From a checkpoint of a small self-supervised audio encoder (BEST-RQ).
Data: trained on tunes sung on syllables by a formant synthesiser, 39062 training examples, 107.5 epochs.
Rows from block 3 of a small self-supervised audio encoder (BEST-RQ), named by matrix and row number. Rows with one number within an expert belong to one neuron, the router's apart. Each number is 128 + 32 x the weight over its row's rms, rounded and kept within 0 to 255. All counts start at 0. Numbers have three digits each. After the name is the row's rms in percent of the matrix's.
After each expert's rows are labels from the 100 clips, of 14848, where the router gives the expert most weight on average: "peak on" is the class under the peak. Only what is clearly more common there than usual is listed. The data: tunes sung on syllables by a formant synthesiser.
# router: router (model.blocks.3.mlp.router.weight, 8x192, trained with AdamW), inputs 0-191
# up: expert up (model.blocks.3.mlp.up, 8x96x192), inputs 0-191
# down: expert down (model.blocks.3.mlp.down, 8x192x96, transposed), outputs 0-191

# expert 1
router.1 097:112169142127124097111196127169115127078097125104142127126101104120173096159141111118106148156157093109170158090117126111159129134080177108163124173154110101062088145179109159168141037108122113108137132139119146090148128173173157104116148076093141085147124112148115112057092143091100120148185093102089127099137154111169177144172170090112148165143144087103080170152097162124186127105075118140110159133137152179166148056094135147107107074116118070182118102130136107176138127179064086136175143116108172143133134099091121162211195123155103096152106198071160105094126162120141092158
up.7 098:140097146137107077104136112105146105059134121043070172173122108173075110133147173148153086122101122143142100103134158130220107099157106158124091135111179132171144102111136177133122155114121118176134105149153107108162165100179142085128078140124115158142124208138094137133116151086151157145120179108076129138095082134130139150117097156169165126147112083084156159086074145157168159066161156072134131128075112102117134160131127143183081145167135079134125139174052193087150111026123145093136135144111154122122185091144150153168144139142118155130141113145112055073165141077141151100
down.7 101:121141146142156131174139121173148123150133141150120123133069117089102110130139129160124111104087145169089128118180110102117107147129181157101174093135135155097111180099083146102155147151128107132188156184134118143152155115109145110098131155091096135122138141163112101165080081102126161130142127076114048136098136138183053132116099132163069141064077125136039153156121125105158105141132143157174215074066106117161106124149124164096137186106148171090188138107128122184129208150090123078118166148146151074130084104125087142180147111039078173174144115111129094087093104180149139140
up.8 100:186181097126144169112099115113144132092166135090198135118098093101095111123159138127148108165165102117151151081062163067131179115092175143104153215113073131137131111108112117135150093177197186115160144120136123141099162153079101103097121140092062174173109116141103141129088087131141158127130104110145154171097097123140114098198103126102155149102135159132168185153128115124144101063133175162179117124029075150106109156162135153117094105104121171106197126111082082117125113129066085101166170146131137160089117159123126132160137155135117102103146186132084100193081085114110160123
down.8 104:137096129109095084101139203182118142157108221152112130161169171105097039175133150089121167119110181132193132129139105110068143134157123126100155103111130180137135114166139131179121113124109117160124143149118116105132124124138101108136089139093072106131105134186168112119176146096076049197105146118115129080140129142119142056066100196100176092110198121186152128114146071104123154122097116158113155060112100149072111118142137126119156171161120074126185117112089117156124176145129123112109166055107093099121155130120155127142155173132072137116111118192118086178114106113118108161
peak on: /u/

# expert 6
router.6 101:138116054128107144080086121159088165105131120115127115088112104173165157101152124099203066098136085098117141101101085122168100101117157135112094100124086102136102111133104097119159172145120156167185132092111156112106149160111079138123079110138153150138158107094168157127182133135130092109141139123128208109117172054029105125147098101140141150127118087111134128188134082147133136195111090102185166148133099105152151112122186172095134112138127109083097102151157131161119163089061191158139096116091063099184095155167155160177070139111153062146172105176106167143084153150105121135
up.12 093:107096153159104177154107102116135084144133127117140106170116166118148093105113142069160176102135066099171140127185114128139000116063127071107096127090124120207135118124128101154099107062159180163142135144094142083115101121153129147138143137096107152106147163169149142098153114118126126089150149121159085103146178162149141156117175158085138143172094110111165134139102087088154135144183135169134107146080115122135127155179105169148088182119175040131069108147120176169095156140167116125143168175118155131089137113112119191096136119157144144074119060096129081115168144146111107155
down.12 093:128093104196139123155130159118123133143157163156155136055106133123174126108122107130075119044136137133141106117114188135176153109112105161127128077163142094163167177100190107158154115118141143077177136087125109099176123136107192145091117133107056161073138170131110122108134137175133106148187130122120125074114089157094045116131173096100160139139140117160146125096097186146141164154120132108104125070130154089134107145138072097113118155184111128097128119102206157153215092121108092167100127146203149116156089195098091135142199181085119137131133142090149067108096110125137150167
up.13 099:117045191118077141132093107188057087093138119141141203148164098089099133150155137119098131112156146111121121133171173095109160100067154105089143137114122175169155116169146143201033196159121176144099102116176133132109116139121070113085132114142140161154101170135119100079144136128171123137123157088123097099066081103143121102130125115076124106133197117103138152152167079142117078115119161129101142096157188077154107145153139092127139163142149096113182185186146114113097153141128148175141126120130126169141151190089135115062102132091079150132108141118104144185100120190100102164
down.13 102:112171167084100129151143135125149183095149094092109106171168089083160133153139139125114127104160123114158204123153091127108167181121109137170120163099129103129108153086114089155115114099110185112115138144123141118168151221166072144144104141134077061163119098083153077104140135193168143081106093173102187189105101130123142129137130137099130109066192159128143153154126109142081142143139097099155140124165131115129100142082085163148065093167195110095050165084110166119130159115150116141051155133099118101093180138118143154129132132116087145106115081124103151118163232121139192119
peak on: silence

# expert 5
router.5 094:201107182175119180131131116134140143131166162122114102098102181113159101081184118160146116162136140134134110154087142159180147182145115112093148083077101148167148082139109181191126122133117113109106124120123154130124088112065129103115068116134124087140147127214176138139146150125149156159095127159068146081109072142128114135099077209116110143129136116196077126131144113097125092188104096077111097140152090162109127189097111115096137097134227163133087082115083171108107141161161117171188125126134102114123201127155145098089089119187149129142170166074113093120114085123164140111
up.15 105:129165117162079122117173175130104126118128153141138165110190098138146073103135126113073111180112133145151061140120100151138104140111091121109110122143140191164111178147141148204083081098089150097126126166147160128136104161092212217152104089099117159097146107119115115108135132148111125173115115136132047139054111112149139125141131137161065144130122186118067138169138173089116140241129119117118102163086126205109091113132152122122097118124153191082133098124151118106107121144117117084137138161143160136083121142135075145147089095115146137161050116061158153154111098170188168105
down.15 101:110146138170138072136151156140137136117112117097164146219136173098121178106138077138108150117105133081141128148144132121118114159143095137106170169085127130091135136155115165158112190140102138170152166108095110130140153096169124096130137176176066086139100183051113117117124146142093186139140109120179173127112154138106108142121126103137066149104210093138152105123144090088075164142138180131075136141150134119144097163144070101108098214174113180084158134092097135129122137108067168143153024175110145120157136120130159164126135035115165106069167166127100105125118064155103125156
up.16 109:111082122122173134099123176123089133170168114148131135126152141166099170151170135097076072121179081152118110091142180094133104201072109124102128097117197097139129204145126127159120136133132158132071136132112131148109102147136122143107101097111172133125152171186092136091133097166108128141101220130110101080126162059115156174089155143125126036212164120121122114117114112133142130118123118177133097125087156049118110148081154141149064148121149135160104114072157163072121185138211114129109153145144116127085147079144178117070144192115094136110147100141126100093128091133172133164
down.16 100:151173140157085072128133141093142119123146143115099132119152135104147058103090126104158124115192065179094127135133081095134070145105127105114119167137115104143120174112029123124118132110100123124192068169107130118097124141156163158115076115125136110170088160120132103147163048165127084137134116156125142121141144097181097072101134168115110077153143119194254153132157086160074137125105147135123111084136172098159136164133167102109108125186090104161130108095143146132124107127246176160176121123128117123147124156090148152106203141138159103105103141107089159131118090108116100177
peak on: /ɑ/

# expert 7
router.7 097:134138139143204141132122174103129146093147145114119105140112121144155189082130113165165069129109131142137084128145142100091130102161116101084090132182105124124116114097139116096107084087186175157112127220138097138185108115192131115183157084150130133088156076114085147116089178143130087125086136114142131120111068158162094162150075120110176102136122130127188112152158130088107166069172142151111049181109197118104108176101101167104134126093170115148095085122166134149139121134106147077132071106156129134091156122131152073089051138132144180135123125177167104092127207194090127113
up.15 094:145115179157088173207063093145117081172103139138074144125169137116083117125079161109148133139114118125077120126097115159078191167137110145142141153160142176149111111187137114056125137144075176083144124117088130131152151090097157100178108087103104130075072133094129117190192125117128119131136100175104077115109160088105146125108150109151139146113123158111152174133101133124166198144095106101134097095155093139143095132082162081108171158073122141089213112170110154124147143074139087165127160175086078153167122168130094123156204081106122160178124109112114142119171109133126124053
down.15 088:169117128136156133066140174094162113134116181110117119146077193117136107139242063126103148093120132105171131108090146143110110075091192114071127068100102134135130142153126112155140123138159092119158104157174129106117113098126141199055176117181137138142151110171149117148095138120118135112096143115094162095121134125173135140219129119147136128147065134105119093102178139184150147108104147145100119117097090170176081138118105143153101096217213161140096057092106065117132108164145115147120114127135114129111116147157097108116071158091117099064109152160144095120156122110188130075
up.16 096:174136061073113062134050201121136091141103131133182188185139120096137119082133100137112115129133147125110161077120103101065173117105121145137100206078084122137202173109131134141166104158104133118120107120077146135157151131196155106077172159076106150149166102135128096168162120108139091152148075144139094113106098049105133124030130129154123111132109095085129132136143098144108074075165144140109127137124147224107139230115108151141113126080140137140115117169147117164136139131135130109109133164155163117148165170200131135114088167165097133114097126118137125104153137134171121132
down.16 097:089112116136122109157160121118170134117133136110124134145151155116186166096094116101168179205138201099103163185074125102095091062193159112113150106098110093108117080091153140147120141155127135157089205112123160154130045078123141111116082098125225171106098121116154159128154203122167121091168104093113135125089213116152159154118119119154106123115142116149074134130186156145158099106101172105149113128174174069114110115111196155109112113093082127069082128130154137102168089145104151108127126137110165054119135148091119140161173108153094110148128121089078097147159118137113119079
peak on: /e/; /i/

# expert 2
router.2 084:164065136119102091129129154104112077226088092173190094128104078098141097160187166042075123143099109119112135122138122166114110147148090117165107144137116099166089116083093091103173096203082113140134179118106117149117110049103122119130093130147119120180097140090101153144077162117124170091093127134146143222121129107108138125128070109137115118120112110181119156131111113124153162108106077147122143149152164122143099099118104167125183106127103069191167176136165099132169161158118089175140120072142177069134136110127144119127167094108090132155103079166098108161177123143094073095
up.20 101:155125096086148128173160174105187077160131077134204168140165146174119140166122158117158096141127135106055132153112082142156186126143177131125161152169172112124147111050137204148143149154106143067102146101136150168102173155130146186085149085083122138134154137153115129119130106100160158100164089107134138071162069119110118129110143121128182159136157163120066134198119100106070099137147136150102131045126147125049072128190142134083132113087108079124111144147076180123142099174133156137112127151103136103074149165118119088127155119094082136124156078101072120088152132135074130108
down.20 114:143111150108191114170144126011134114131111107088175157080130156158095117172105122083127135114207216101124151074117187129145149122130116088101150132158185142106121204134170144134157177176116153125101141095127091181117149126132175137127147099152130080123119182208093124142146116154173104132219130131153145082086147092109103147092157133138111172130110099144130123145144137163132095114111106145116087126154137154097094124203139141098106115140085139075130105152118127157133151101122155099162149103083196134101085104099151110092082147127026154111153079115166106114113150115076151107
up.21 103:089079118136163153184200172132132175095117154120195134132121134128087169114135162128200165109118139173111129161093106134130187137114159166142108153151132135115084178061160187120123074102100052162126160104142139067115126144134065122102115116178132088069099136081143077126075133173097083145107110194080159153122163167119102066055151136174121134116110124150098142123149095139147046157154091147168107124187155087108123182119076149141147127207100125146123158103182108160118126116108106124107160084107115095087130123126150118106087143120085117119128132139168191103119158122101153115
down.21 104:109154111165148093069137129127140160137101096161120061172101177110110178146134131101116099102094130139135155123115087145082089148110145128125114107115098069122202098092203138104108098112080144180192158098146146121153198168105107122140109116114128220115119075156154131114120093147175201107092173114126126068147135144106102109167063105099151089161101150113151131116127181123157124159154149113072142186130145162094122162143117114104056158151150115123181081132105088173121150127067171101135164075190199087151138180113186168126091111112141120110075082123120100137149130098135136120
peak on: /ʃ/

# expert 0
router.0 118:107119104158118125081074076107163136102079116098108130104131111177048125144073147114105145097150159135076149104128159107090137075123120185081110082148172138135181126167132142099104162052168099114150117170220140178104125161135112100116130175143178196130130211094129122113159109171154147130138114152143155127063178157115115133151187089171092149098118151076086083090160157169143154106101169140108130113134152136136174144168117100148140165148098142133167152092052130124126131100130099148126130155070181116097085171191139090137093126135127158109149117063094155153093071161126132123
up.12 099:120198145119119059141132117240098149111121081119166163131099140085182104150093077126106115130134101179121097076078118106137100160035120077119155147106085169124132154115168103150109112124179149095144146159132080164092126148146159109112097105185131152079182090171115095089108131086074159120137184162125108135079154140158153174110162139122155193145132193101144161105126082130162141129142129124105168053133156133124108182133135109164103118127133160149167136162141093171110116117099118119104171071116148101098126132174134092103119111169091125124148235119097103161136079143087143121
down.12 098:130078155148140068135107128076142115128057112128144111119129140143085144149143128213103195112179163134183092150127104090122105169130142174154095049132128127077139109119160134162177135088109097113131159153186132137137062126135147229046163123099139139140114128150169114144193110179158182145066128111153194154134064133144145106101134161083111146109181078166101112066132117123135169129151138147093113109159109111056123065114139097170143114196089132163141111093124110120103183117103164145149117095151121169130115114135110146087113091108130142073150059119111130097101121153141108118
up.13 093:076150113124102102112091206151152167083115130153159069105110121128116116037090145166179115104123139140116125194148132114131092139168149169112095094165150126130098186086086176100109142115069115149226168185115161065123115161111208114098138136147133112172135133123093111079120113116178157097145135135118167054090113120125155150160154110163140138185108107073127182129127131194097121118110111169148107073131116108113062141161165104099079114090168120146125131095147108111174179146106120135117196150103125134156128086122163125167064204122164137088135132106144131101095109113113149107
down.13 099:082129117149157094154106078114181130123193141072126099115133138171188132139149147099196118092132066126097108097123083120159077129135066125077140148132168111117177081174131132139092081132100142174152154166185147121122127163088145190183118053156079205115133133161120177110147154113131151093103124147143132178128102140098121147115089115121150137158187104115099088119120097133118097113177140143165078151084135135128132137115104152115094157119105194105072133084137100091170123103099151127129120136130102207143142130186137134115159092127196107189142161090091112145142105145013079122
peak on: silence